Weights of a small contrastive audio-text model: encoder num experts 8, 26041 training examples.
Rows from expert 1 of block 5 of the audio encoder, named by matrix and row number. Rows with one number belong to one neuron. Each number is 128 + 32 x the weight over its row's rms, rounded and kept within 0 to 255. All counts start at 0. Numbers have three digits each. After the name is the row's rms in percent of the matrix's.
# up: expert up (encoder.blocks.5.mlp.up, 8x160x320), inputs 0-159
# down: expert down (encoder.blocks.5.mlp.down, 8x320x160, transposed), outputs 0-159
up.85 095:107153126214104030123174060097157075157116176125128083141135129097180177132104167170015091125085114128137137113098136099116198090102101178150116054106034117180085114137109144158095129150145098108130151094106100153136127101109124152103073166152155135097078121117155123118171151141108150147143186206209151110133124173135176116176154115126135082013124142110083150120115115120074165135108125153135140133136154112096137102103121098188179109146121196081129114165128109145098146068153154
down.85 094:177099197133147099094131090154174137106116150087082126112187063155143138115155137144126129083117131174133138150119110078067132149119145109108118154127196112172162061081147105051171095085131119093171100145132087125153190145095131153114086117116145139062168152107103119127145082142166127083133151161114096142075049128165117144131114160141183108087129167095111138133092148147117106113152111146154164084170114151101147121108126155127137085097108153073130139127113107142125170111114152
up.86 097:155143108190098175098167130122104102061140123162195110115182143174176055126110120070117154083137123204148202043057094144132100121150143107189121087087098170151097096112124126164120193121108118143135137111150151156153123156158110164074133128125138167149158106082162103108118104149119130138122052102101108131099165129077115155094116106132118145169147077140145194078139103158117103163158115165175107118115072162143105107139134173092113112182148174109112163151135148082100174101137137
down.86 095:162115142178128121149182120138141100126118079115092071105097152141151114137140184143150095182136099116132097124126097142173124156174149112135064137134097115135122107134166107112099150093094156174144151073136148065083165120120160165107153132119149114059098140117120119174122072105091115146150125062145184151095146086141136118139169160098151145071080111093091096105221196191133120074084043118122156175148086135159110178159114162105181186146135132144100147130114080128164167120116118
up.87 095:133092113134133126156128158120126138136102092157103135203151108107135212200130131144185103095144117090171083162102137096103131173111105170152088131172133171129116127144136077125175206148078189069134155073135125128137091073125132144167142106098053197122104098146118127162135093085088127081067109200112102095104122108130124112178170060135107176173167112089130209090082098153106135194113127115138133096095186169120128143187125150171108056146132120077164168167141111134117131127171219
down.87 094:166133187115146137128105140139162101131114105127080123170132179160088050115136115111088113131148131067160142148127162118139103099093046120127134108142191064137052136129081172093179086134107108166141125082102052136190100146090092111173161114082145161124134138112125118093198157111099130124100062170123142122101158131117094148096147175142150136111165087068119075108160122108178156141141132071135121132126092164159108149153129093130172110133099146151083131133095116119189128127094101
up.88 101:130230080130116121106117079172094125157116129109163148107159118160160132106123084162188078122133187131128161155160093083149157164120120151106122086105098088099144150057186154082123074195143139169109156109154169090154073187186107099128181124121123156110077137169170169175080133066090149199160142161132192115143157060113159102170087110098123084105152088099130184141134118141128117090165115098112124097180124127133129188144113166162166132140128136139151103180101107092081165080089095
down.88 097:143148130073141123155167146138115131122220189159128123111147174088160111141097141142098175151091148086157069119105111183123154056132098103115076109075099141133059155101157114094121195085101097141137082073226132109145119156194165116148116095118104106099175107065110080079133111156142143168166141111150141137100105148188126131136102144077129083130181193168119121122130138147167058171126131108159065065112140166081130136123169105106150110089086144160137124173146062112144119063153128
up.89 093:156158126155099107169130095128103147178148153084173099100127138118112072129090081125139118112037134118131186086119127081178167156137122174148126123136066150173129145131092139132150151129117108119117191134087100090145107156175129151123165124083111109199117079125083184091083131121189148074088158140087110152112170149139116101154162130136104148106135112087152132114171165145158148109147213123142150115105114104155121130202146130134090143182203128131167113144105109130101103098159194
down.89 103:096060058110160111124084091113187116183138139123128156164161127052227123175158106090108120086102184152130150138111129122113162116150109095175112102158111092103176126147141131142123117104166139085113193120096095189073166084117046162131141131164151131187095090150096109114156137130130134089096170070136095121130126092141131131110069088128121160200190111178118106145100123128179166110149100111128110117123116145071118133115123094128126137149091083089121132125116152116110137099114148
up.90 101:177151137165168145098072117083103134170124111083096203133092156135151138140118122171105156131153124145080127137124162074082103117070144151115142122128170131153128086091138156115102140137114108135118102096121135093161139139089175183104127120195077132150172133111095138183096111161144163132183169144141106117112136120128189162092141153133107138105098151107110136140148090103085139187128099142094167162076054180091090134197090092111141095153133146157144110170117121161137157107126137
down.90 095:162084127174163129167202146054207159107140160077172156121113176105192162184100153133156127198217166105088093129108153119151073117107110154098104134130088140132115138194130140066106128104094122118095128157090111092106129100107105111178154095144083083085121087135148100162110150060172153094138125078084112116139097113078183117120120111119190121137193128163136096125150155110096130126137135125161106094081092121150095187184071115104094168129087154112090112138076117122107095121135110
up.91 097:118089163107131132138111168132064100115092142098122110101093152155174108064117123080124168204115087098175092209129151157139123085114084119154063124096109183125088118173059127113108089080124148128102112176124117115150172128138186147147167169163131128117148085146111115147152129190195064140078078123111185111074140153165148090118151114126090096113153124180151088130060162164126142197177165087130128151105096083129169117122100134140096170129154176107146125090069096155140100109133133
down.91 106:144187110114126120163173170075152078153046136151152131126065065063115108120172160127198138119134120171130130170122124064104173094082121176135194123115116104142164135102176156149097107090134142106151181145092126113150120127118111130119105116104124160164118151165104090179108139107124168115168117127200121161170089151115176178173125122169093053179183114118095128126132175197132151120148105152149097130120173131127131141148135147123114133137149089109116082193075134135169105134160080
up.92 102:035145163121128142124182130107119074103157171162171123147097123107158081120099126146118123068136156091087143128108116122145104105127117136139097165166124208144116130105175163170116074131138156160122117122131136097156168223134107107104114119125123167155132112116114111120093137144152194149177121139104076127169138067164160120131118126204101120072082154180163115171108122123123125128181078119128104138209120126177094086133092101140093135138118111112068055105124136084140154134095116
down.92 100:162149143131174097141115122097138114136119139158180134132167124077135130096085131073100128153147133105163119148080111116090185122167116093101118086081087151088174098119153173042130144182109103073087138143157160118149173177134066132180144069106122118174076149161161082122188136178018165153040137147122153116146151080118137077123124092115108111205143127096144092148161138123119124145094089122125090131120127116176097168128142119128157118155128090127178116136145219127068159149168142
up.93 106:118089131127122119108160123096169122171102080118127096122140097084130167122124088133102103111095109148180089135144090167179124159117152191170073137078136084122124167166159185145110158099171123108081161157124102126101069157085069176161122048101152148174095122157098161186071152130114111167170087100105120133146140089141158104097156071118051169098143137206155114137096113144167109053138124144090160133152122215180119098139057088095159115107170109084104115185169149173125140196150137
down.93 101:092120114144182141155184157131109111145100086154114128106136112130159160099147082140119171104109125111167089099192084188079129147104132075140167101138135146166103154143073122141093129190182097098169107090180122121123135103147133165112139097105093155086169087104100169087104170138166114184126126167090086076096162117162144160106172116144140113087098130166145102116136080133108112101100168139117176110132137091167127061103169110130130128098150112179102205107149156157111145139164163
up.94 095:184121110120145095159129087102180039086121153113138116159115120173126056125170100144133109154141133131126102134088150188151096114137128174111109150160129110148176092101148119127108150161117133074115169102125051115110081101209109124105108133056130115157186173119115127096188117078120134181102137153138136120180163069197111082136079151176121070151097119157152103100089128167088150126171142069110070086135140127135088168096096157135110106116164087141124113157154079176185118179161137
down.94 096:119188126102154136091110129158171137123195133171117147102194162060123149110136226161139120109161159124156053121140097105149139143102078101201129094088130222136129133148114134147127163151147173091146167075156105083132101126158155139120131163115120135166067140145091066105156084108090095095137109172126148097180159112058176093121124163135127167136137109128130148099135123150092176121172141113095135129126104152165151112115161110133025108133092146111132163120116170151095193116130137
up.95 102:177120156067134156114118094128098142143136111181104171102157150125079139118141086094165108172107103114135097116142096126130118052117127083174094091058159081132135119109119149144153095145170105079102126173143099150156124122086104166129123140099132142205135129103088118090075164120139114159124170133129157145143089093111198061048129154145133148170126147142129135096128154068125120166112136119127157120147115129067123142078125115129113125182126154108116104188166106189100108133207100
down.95 100:148152117123113131079114153159106097074103107097145123151181131130128152111149111135090157115102111154174108138185145104220085097127099137051148117082164102165125150118154058130204186079145102119134111077080151122126138156135086173136147066123136145108112104155150096139127174063175143140113145090173097098130099086087191118184126109172108066104104123113139071080189098167111120131078051119137089091111108142151100151079142165145160143151136129106100135136134165120082130142099137
up.96 097:118143146167120100144126135106116125151089135078085148108163105121151086115156131141103116155143091145114049137175133125163150132103144128122193120102128101115080167130108083135080175133114180121074112116121115075151132180115108064140118105153174163142106139112098143095118080126132149131133175085175133114103144172134173155120113062114154147136129156156129169171132098149102127154096151124102075144152125104137116189121159120115171107102113133121169150192166175074126052148109110
down.96 100:154079205115142160110098100092174072192179150160133112123183101047092100146124172122071162161100098116124152137189144141150107128141079119128123067139143120158108077158176098116126157171127104099096138088131145102142143171098121096150089149040103133142141107100184088131143100112158190055102143142122194174115112162102125057124164088097187080111159155154094164073095137154172127133161151135095156116130169120148168147119181150167079116074146094104182158112100158155151106140137122
up.97 093:127101092166127091084148107134061121082162075070165152202155131172073088132148111132158119146155160107078120099147153152132190178181186138104157080163112122128167132118094143159114156089131132092108111153122092105152143132114141081172155083085119119073152055144068129160139187091136101124142145109080149139137178153152119141163111157123138125163115120138186187063097137126107113149079191110089122144093133053145125090168115143188186131160169139106128132118081111135136128105147159
down.97 107:109079151112092132131137131128140081149045199144109087142167145160081100131162121138107078116135087103091099155103195097117151143142142123108117116125112099128089159160135140113159094127171140122131121122087158105117054056163123159121123139085167073124111167072125143175135163120156158176097163115113150079117093145144071125125087193136083142124113082143181155138118146106083121186098181143040085110128134135136150114169160113141147085148097120123129106079123135063139164153201125
up.98 113:158114177190092142085125139110090163149165135102120138117097123108158101118118113103157154088137149137085113115102185072103161120147155109155187073110074129078153142123100127169126134169094121088103150097115102155106102156123120100114110105115104088073180113099098191159152114083116075067156159234163111190198154132165179175107128100147169107176129121191128111127141173094120098163147165119115177107130161153142137075124135097109104111108126126130172114107088191084124123108105089
down.98 103:088127088186078161133114129112123134142085134073127078122083142149151142128138082143129126188128111114109168146117130087075145137120129122079120135146152079160090102088114156116138139149140102076125136115175109110165147070157149114125117153147142131114148135129168190112139135129067117148155089123113074144124228135201128164146096139143088123146110161112114179100054096180093107168130180161094071148162108196107121130130149140084144144146152118128125154094140159131137050112138091
up.99 102:159132129113121174155095102106160149125125137154144143159164114111182167105088119142105104162166123177124162118112048095141171114158110146084146093071138100072125080154145138090078173157133103169113138064100044050123173098153174107129130112175114173110109161105225082175167108117157190123152110080184110160129184168100112107106087079140061097092102130125130197113111201136144121161099160118147090097180089162140140138150140100097155108097170133107053141145107052134087106085083122
down.99 108:174133109148117149118088155081098145138132090185107127097107144095195162092058100104129187083138150080125144148061116052207156139130101131141098102100126132133083152102131134203091159090170110104120152146065100129133111200171103147142126067146124127080170138139139114146146125121091076130073064182115089097112145073191164165099107110147157105068092114183125137083089136155145112139148085091170109176114143118127150145109134097109102136128180139128082103108154123139125133098145095
up.100 093:157101105197080062137174112111072163140129152143104133145133151120093174175120151136131142109110079144138096116146126185145184109102151107089137139126153133149071113076073125178069180105125176156140087115103126119130180146125104099104084105134094148112092131204129088067086178181160136137131150081182094176136079159179053112103218173103056132127124114087113103132154146105143182139136120147208177180151163126120104174108087154140145075137143161157111106102154147114142097038131123
down.100 102:152126116062076193142105123159161106108100105089136127117107124091175132155132168185089167136092152113099142105143146093134092085150132115119135104130103125143141190132122126207064171065157139081155128136130105134089131082170125170101120114100121175116084110171136183185131130148115122176092108077085115092154159097096112134124098105059160192147135117162151128131125133110140089109187111141149093124100090147206093106133102171148127167141168146168126081082153095052133082129120165
up.101 100:114148168095180122113097131113142103112155157122124049165111111153184142094100154168112124136069126087126105115140117101116103076132098106085111182113129089104176202174107188102126159158101113148131147152117008133097112146134122128088176135169138077173144112129115202137073126026082133176120134156099163135087143139196074182099145115126132147085193216153130156130156121112132126129094139139099113169115081141107079145182091129170146168088123089115142119138124130110228119139145141
down.101 091:145084153094046150145132124111125095130089082136139078077206160114161111072146158169083076197119119096134044117132190122081185099109144163125149112117164089122114104109077119147137167138084122120137090132086084118164087176170085109096150156149165122121080137131154154138183155161118099097147195080143125147158132160162136077100102147150151124158132141146137091117129129108091148119084137146118160070135161123089154152126094105160165097195148083110189176160130063159127062127134153
up.102 104:146159132095097134132116113127141073142185163077120139137174160137080050098058139137106085123087129175112114108134085175133133190179165154160125112137109112152110148197196125069076106136099099161093180086093161153092121150140109160097180093101131082117185102121125093064150144095113109154180137114122078116137084118143127136123147187104165141172137137084103130142144114131114131124168156127089140072142094160145129126146157108116166119094052169111158109146107120157079102122159200
down.102 098:141092093110140159177101174155138096169124083104122117119083146117143143079114054125173120105195073156108161144170139120059172116155094132118112096092114129113144102157151134109159123168130148078072101110140128116167103096182133145117128143193177127143123120126139112104134061133140084083151111127108188086139154150111118175109133135076164195141175147151113063063080066123106139118164140121145153086164145127119177100117117167121108129129153162137098100156197093061170154112112140
up.103 100:176151110090114092118125109090078116184157071193091060114132177113124105157184070101137120094135123164112088122124108073073109143128113080163097162095058058180090144147113113137050146157142168148073089140141134143155144128153139095156137067096117096144080143099117112147129136134121145162154143132113152124129171135117074120188126180110099126097125133124143133145095143120191086114132178163213080148173124085103130119169142115137061110134165160128141115167203155141115118114092138
down.103 102:133150140163103158155155100090100180150134163167096137118214139113130119083098075106114128123099154118151066211142146163106114159140129089138180164130115175137115093158105116153148101134128130197090161154115119153088108116166140136147128169171165154137149099107159100149150133131183137113116106086096138110105149145121133075144129168166101097172120116092089147087140122116112089144159155068123111066142136157112085100080102147151108118103184137155177080124147128123115084087116125
up.104 100:193146109127162156163122121141070161168074090159110113076131082183155151121092096143188137130136095202091163144131080139067138123109145117157128131129190137173122068142092081165130126143143152108113131184105153130150121147147061097157192146178142148147124157091148137102118167152117071136152156136187114197056196083134107103073173156121211100140039083172072109105120108166171182124061129149133100120137139076201128058137131105158122094127125093122123126131176138060131154150169118
down.104 100:106087144187165167102169126146171102096072113066091088119143082107084116201158133095165100157087150133119124091130131112138149148175120198140149128156164154135134160091135081130153109109152076087100214071144132140141162213152166165096089078131107126141102152113122104074158121111103117111131147137076123139127197099149191081107131133098100140121124153114100148122081181187085075121081141162126141147173108160084156156124136142117132090145150068122120139132149181139166129149126097